python train.py --encoder_arch="convnext" --hop_length=160 --encoder_norm="layernorm" --encoder_activation="gelu" --encoder_mlp_ratio=2 --epochs=31.5 --warmup_steps=2560
Rows from block 4 of the text decoder, named by matrix and row number. Rows with one number belong to one neuron. Each number is 500 + 50 x the weight over the matrix's rms, rounded and kept within 0 to 999. All counts start at 0. Numbers have three digits each.
# fc1: MLP up (decoder.blocks.4.mlp.fc1.weight, 512x256), inputs 128-255
# fc2: MLP down (decoder.blocks.4.mlp.fc2.weight, 256x512, transposed), outputs 128-255
fc1.219:552607423500473382310458500500455500500500502412567500391384500432455561500500473436571500500531500464500500584500500570500536500446392433589477373500445426500592574565461486500490500500518443500500500564500402500500500471522434546566500500561500500659500500552472500500655553500500525472487453460500500620500533500699466536391500375500500500663396429553500556436616471500479474502410
fc2.219:486500576508500500427432529500500478500437500500472485500500419557600423500550500500537500500479500591483500517500410379500448477460464544500500566564388640500499385438500500500500500512500413508500500299500414516430500500500500716414479441500500500500500573473477500500476404500500500484584467500500500573522500573500500500500572614500500500500482500500474555500500500571500431451554
fc1.220:501389500610500500500500500476500583463488500593500500500455500601524500500500401567514500500500500500440500500500500529517500500500609500500499500500500331586500554404500527500571500644418500500553424417398500500500578534500500500513633500482500500549576500510500500608500557500500500500500498539396443568500500500550463500500539543500541500500500500500447404508500500500500500500500
fc2.220:500599500457500489475500494413500500500475445468477614500548427500500537500500500491503500483500500500500500500596431500527429500559500500527500550500382506426500537528500500500500500409500500484500427384500500500376419624577580558603500599562500500500594392498424422500555522500563404588500451500500552531430463500500500500476500534500500500500541515500397500500399519564523505500629
fc1.221:500383548536599500500478500500586500544429400500500425500500500500496431500500436500466500558500500499500473500581478498492500597449500366471500438500500500500477500542500500500500500500500618500500491500501585404618500498500500491432474500500480548551500481484440500500579500543514500500500500594500500517450500500451500500614500436500568508500496500488500538500500626378540500489500
fc2.221:500500500500533500562492500484500537406500500500545580426374500500611500500500500500561488500381500500471500586500500500500450461363422616490576596500697500391344537419500500509500500415500407475500501568500500588397430500659500500500573500500500500425500465500500500501500649367500500480500500688500471488546500543530434500500334373500506420500362337618488583500439500605448593563464
fc1.222:560498500514500551527500569500500502500414439580500500555500500500471500527500518500500411544500500509500500500435500475429553500500472500500500501500627354500500535606500522500585474500519500531439500500500500500547500565500500529425433539500489547500549552500500500546492609575500500500500396500500500500517500455500416500500500500500500500500500500421500553514453500500523541407500
fc2.222:500500522369551500573411451451523500614537423545572528500531500500584500463500438500500587462444500455528576500531500500556544500500456534497500500466500500500439491400540431500500534458500500464500542539548500500500504500500478500641500435485500552451500500444500549500410520500500500500539500500527630500534604578500558606500475422398500500500500500462438500428500539584500500547495
fc1.223:464500476527500410523500444500500446500500500600500466414585500500500500552547441532488500500556561567465500500500500571435451388421500500573592553500500560500488500500500554544500393500456541556500500452500493500500500500545500500500500500500500551462405633421480500500483500500408500500433563500390538500500500475500500494601500540500500451421591500436500500422500379478585500500483
fc2.223:500500530500458554500432507438500506500500591496500500537500500540500500500457415622500500416500446578500500500556562500500500500500500500573463500414394510500500500500500439461507439579436459397500438568368400500500428453532500484500500500500569500500500367500500500500578453500623500403591500500500507500515500500500557429423500559543451514465500540611560500500529476617526575458500
fc1.224:472505500562494485511445603554500412500500500500583500500537449500577500572500500585500487500500399603578500500440493500500500396423500500599541390349452500481500500391461500556500500521500366520500613500500448470500442500578500500462500564564537495563500500500499617500401612430500500500435574500500429500514560444500472500500458440404500500442567500523500457500579447656576416555500
fc2.224:500500458573352586500558417500500437500500500507488513500500500541464500455500500500532500418399573500631500435500500500500425663508490500500490500618507451560433473528500500442459500500335539500599370456405552525500500500440474409500500500500450500377500484500395456500500500521500503474558500500500532500500414500500500500566507608515500500500449550500486500500500500500452500399500
fc1.225:500521400591500500500428512541475500489544500401600500500602491500500500500500596570500548500493500500408562500500500479465500420500487500436500491500398399500500540500507500500374500500500534427500449500500553500500500500410500467500500500462500500402500500627383500428469500439500500571438544500599500538500500507526500500639500402477500554500407500550492573420500500500391381512500
fc2.225:500500500500652566500563426500551441500500500378516482545390500500571511500500448500554500500616408500500500500500427561522655592500596500500426500617496500500500534637500571500533391500500500470500500422500500500500382500500500444500500386618500606587500549500358446500500500500439500541500500471395500500500500492500411500532500500415585500529500546500557500500580500500500593500500
fc1.226:500547500500500466466529500659613571361437500500589500500541500500500538510437395570532500465573500525554587508500500500465500537554641402392360500500500615415500424500523500448500500500500500457500500500506518480500500485542445500553500500588458399641318481500599619473500361617500500583442500500570467500500540418500500500500500500557500522535539500541462500500500500500500483500500
fc2.226:500500500569500375500608512500500422500551549517500420623376422428500405500570500487500376500395532500489500500565474500538500500453426500500453530536479500483512496500491562500464500500500450500500500561500500500500500500500440500431391500403588500500500500500500384500500512500544500423500500580359500534500478430500500426500422500497614486500475549422571500478500580432431513608500
fc1.227:500500618536601500464500465534500500500500500427500451500500672609500500417529500500500500500560500500500401391500454403525500429495500376500500360500599500570500500572500500327497500524500500539500449500572505451500435496500433542500549500428590451601500585402500500511602500400581500412500500500500500500500556500534500532623542570500500500407533500500569492576546488500509379500500
fc2.227:500500382500500383500444500566462450490500500421500500500500490441549500500551595500500500446450413500500550480403500500452547500435500613422528533574500411421603500428500500560500556500599527400430500500441531500441588603595500500611500500559500500500500401512500500379500500574558500500500571598532500491500456556590484510500500500492500500352352500500500500422537500500500500500500
fc1.228:500540548513544568489450500539526546500432500563500500569427374500422500500480456639403360500500597500469589500500500406478500401500500500418436397584500500500500511500576521462500500500500500500500500500556367500448595523555420500707500500440500497401560500486500421579645500500500425507530500500425489500500604433500570500455410500500500500500500500414500500500504500500500500500435
fc2.228:500500456503444381440500615564500500558500421500593500393378553489500487553496500462611500551500500500411500419589500552462439500500500500506500500380500500500552500586483500502563514500500500500611588500500500474560500500500500500500456500579630500500509528418418434370500500500529561529500500500500500624480362500500540500502500500500581543444500500500497342344493500608500500500500
fc1.229:500544500452474549495378424500532500500535468428500531570552473550608500519492497571376511472466500500500526500500478408496560500500500500500500544500500414500500500500457488425441500500485500500559603500500393390500546500500486505500500557500500500500612500500470554500411386500500500500397500500373500500457479500500418500477575500500495500414500523500616500344500500500500500500500
fc2.229:466500500500500520500523500500500500633570500637500500500437500500500495380500500523614500500466604424500585381468525453508500500509500500502530500500500549415500500528500530500500566500500436500500427570500470500500404509500500500500467500500448535495500500500524376500604581500512514459500500500414500500500500500500500434511500500588500500500500500578500500500500500505462500445409
fc1.230:362500545505500500466500568489507416638500469500500518483557539500448500602549513455455498500447500525558411536470500556518500500500507500500576656500487578500500500500448508500632500500500500500427500500454500500549500500543500584500449466576370535500611481515584500395500500500500386500563500500499569500500518500484548583475592490521438500577500547524435500500500541500500500545424
fc2.230:500500500409500463500438398500502550474514466500500500500539500441495500526500500541501500500500500500403550500500450401500500531500500417500500500539500500500378500479500375500500539564577383547500500500500500500576500504500547500527500478500500439423460500500430500407439480475500500387556421394500500549442500500500516500500445500456500548500600436559534463562500469500500500500503
fc1.231:500500500421500575478546487500535475500500500452577446571419500537500499500500440500500472500616500542500500500349587615435452506500369511500500500629557500500441490611479678500500477500500500578490504540496500493383500500500529500537500500500500599504500500500500500500500500500500500387610500500500533548449445500500500455500500523553500485500567500500500500500495500441500500500574
fc2.231:500455500533500500500500573500442500559500500557415500393566490500500591500500500500510580500558518567500404500587500500560519493468500500500606500500476468500510543420500398439416500420544500395500500441500500526522500616500500443500504500511428500500406442500500414527500425567500500500500420500500500547423570500500500500556387500461608500590574500500500401500426500500500500500502
fc1.232:447500456651500546554517500468500411500500500457534500525500500500500472500454500500500500500500500500612500490500500500640500580500500500500484500510500500553500500500379500472440500500500500500500489500562432439500467547475587500517500500500500500467500441500500537500574619531500500500532500500418490500500500500500577406500533500503493500500413517598440648554534500500500466500500
fc2.232:500496634500500408500500500551407500500519500500500500465500500503500500500500500446378500429590500500450500500500500653426577500500500515500500396543500500500500500500500500553500500500550500487500500500500500532617500500583500500500544480500440500483541500500580496500445500500500500513500500427558535495500528400595418500360422573500500458450528584500630500540488634578500500500506
fc1.233:500500500429497546500400462540477478500500500500500417500500521560605500596500500463500500500494500572458564589500500500500422500599534540500500500501500587500500500469500490500362538583670485441446500497500461541473500539500500500500373455535572451500621500548500354500500416577500500488500500526500500500514500438535500500500500568500542478500549500500500500500422500500500500381564
fc2.233:500500391426500462500584555555500592500543506424449521462560500500314500402500569483500500409500559393558572624500500439377500399500434500371500727500449504500577389500500545500528432500500466622554500397500380500518500484500500539377500483388451494500453535500500583412500500347500500500469544500500521467500500500500446500537500500412500632500400561581526611366576500461500575500437
fc1.234:412500626500500598462447500412471500349448680438369402500500500500500500500515550500500467462484536500623563500500500507456500568553500500386559500422654450508500403500500500392500397500599500500550480525500585405500500609559500535390430500500530500500532500500513500466500500460500608484500625500500500500500495500500582498576405500500500500530436500391500500500533433514500476488500
fc2.234:539500500467500545500620551583500579575427404513500566500530500500500500545491500500468500583500435360507434500500500500500500500403502500599500607500436500500574427500505500490500500500500478500500500462500571500500468433392423517500461500483500574500500500438500500500500531482523500384561500491500596471559500500472500500500500378500517500500466500553572500514500651432500531500500
fc1.235:500608500500500500435500539500505500500461549500629472500500575564463546500500500535390484500443515500521500584500500362566500500397500564547569548500451380498454500500422500500535457542409529500500494548500500469480435500500500436500500590418548500500444446500541546500530500511500500500546500551500558500500556435500500551500500500543447358500561469456500560603528500500500455500500
fc2.235:592516571472500500500500500488457605414500500529500500500500462494500500500533500500634471506549500542500500449477500500460435500515447511500479500500558500588442434500500512500500510457472500500500574500590500622500548508556466500570500408500500500500500500500500412500500511500500500470500500528467481548494422500500500401524500485500551500500423486500500500532500556500552500549469
fc1.236:500500548526500500500504500500500500520500500500500500500500500533500500495525500571459588500500500500500541461467500500500536597500578500606500497479500500496583411500500478500591439500388500466500494500562546444500441500462443500500438469500500500493500577500500474481500537500500577500500381500420416500500512500523500563500494600427500446493500452475422627417500426500508532500500
fc2.236:434520500500500527553619428451514466472482422419500565500479500562500460533526414452468500464500500500550456522500500500374500390500500420319368500500565500524456483442500500456577634557571509500500500513500528546422500500500500422500437512532500500388500500500539357423602466390500462620500522568500500500578506500500469500500500500500393531500500593500622441500415500500500500606500
fc1.237:500424520524500500356555582397450500511416500500500478594500500500642500500500500444474389500500532435577423552500606537500500500500500500598500500513644500439500403453372400500500500500570500500500407497579560500653500500415500309571500500581500432500500500500535534500526500500424574529500564500500463500581521455500500626500390500431500546500500500500615515454500500500329500379420
fc2.237:500507547500500524500500500500580467500500523500500500500500500500583433566524500500462500579562500423538527500525500500483500500587500500500500444500500375517500500500500500526428441426500387624500570441500429405500561504447500597500415500479618500428611500366500500500500471454500500412396500500500557539500500606500539500500637500500431514398617500425412500500500555500606615545500
fc1.238:500500500500500399500500500500602500552433500526397500550500500500500500500500500500511500389500447612551320500517500373427500500500500500500401500500500576500414569500500500500405476493500500373500481500372500500500456500500500551520553500500484500500536571528500500446442579583500467515477568538497456631534500500581455500500537500471434500500570500508500500500500663439500500388500
fc2.238:500500457500458574500500428579500500449500500500580632548427486500500438500410500500512420500500500500500500540397521500500417596500471500500500489441500458558561500500500500453500500500456619575500500500644588588536452500500534500500420604428500425452500500368500616500529423552500473500627500500424500403297536453429500500573469500409453500576514500668500500581590514500500500502500
fc1.239:500518500500500558500508392476617500532531500500448462500500541541487495502389500500500550449500500500500500463500500500440500473441594471456500388490500481467500535500500500500500462500500500466500528500500425346500500573519500414584432543506423422500500500500495500500500500535450500577549500500505500500505500458500500538500499500436500500400536451500445500373500545437500500376500
fc2.239:500500500500548500665524452508500512500464500500586500463500500500500500500500500500544406499500451500500448500500494527541383500547486631500625451532500500441500500500500500539500444580500368500535500500565500526591556421500500500500500500646500515626480500500484415432500537438407500552500500500500546500500500467500500509462500500418603500523500500538595453500394500497516500500500
fc1.240:310390543575500500603369500348369553500500456500592500500500597500500628500446500500699500480554559494500500500442500500391500417500562500456500500572502482500500558500418500500500500584546510454389334500500500500410435458500569500500526602500500427500587500500443500573500500500403500500542500457500413632556500500500500500500500500446454500500500500624500500554500500463500500580510
fc2.240:500500501500578500392535529500500471501479568500500500500583500500518500500500433467434475506500442500500500519500500358500500500500438587500455500500500500660605450463500500500355500500461483500500548512550543500578566500500505386500591518452500616500500500500395500500597413595510500531578582577659500418585500500500453447472415500500500500571489567500500485430368370461500500548528
fc1.241:500362500500586500438588500500500500538557429492500500500500401558500500393522570606500546500507525406410594500441441500500500500500427597500607500569606503420500500598482500533500500455500559460559397596500500361498454500500500544500581550500416500590500476500500499500500500500500608377478500527493500500411500453500573500500500500500500500500500500500500384500500393644500450500500
fc2.241:471354500483475444500500500500354500500500500500550500500500534500577500413500515424500500466441568550441587516489500500500549500427546534500421500500500445515500500500500500500391500541462500433500500500500509500539579500500500500606500500455500489459500520500522387413500500500500500500451484500500500500431451500653500516534500500500573488515500500500515450407500500500500389432500
fc1.242:500448521517500475500485500504500500393500404494564500500500500450421500500453500500507491500500468555589460584523541559560463500500521500552565491585440500495500480436439500547500552583500555500500403433500500500500468500500500467492500500522500537500491500517500473500500500546500500413500452435500500500500500567500500500520500500456500458500497468500543500500529430545500525489487
fc2.242:500500587510500461466500430477445500506410500500517496500671500500500492500500438500399512404500500403477490500500466500583500500609506500437500500500602500500532542476440500500467500500524500460500445497506500500500562621500500476500360613500500500544418460556500465533500475500500514562534500500471500500486500432610546500449398445565500500471500562500477500537478467500500464500561
fc1.243:500489500380539500500451493554500569549594429500559495452500500500511500635499500606419500517475536500565500500500416577500500500500421522500500483517462500541414500546490544562500500468540497500567500500500500457521384500500444562500475430475500462500583547500559500500584348500521500500472500500500481433451575594423500500552500500500500613500522500500500421500500518500343564425500
fc2.243:500587551500503528500566500455458500484500500453486580500500500641548390500500421356500500500618500500432500500444500500583500500500465407500500500500499367500461369500562500500500435424513447500444500491500500500500631399491540435552500500500500403500441500500500500442549563441500433580500500500420500518393500500542544500500565596500520515500500504500572500445500500500500456500482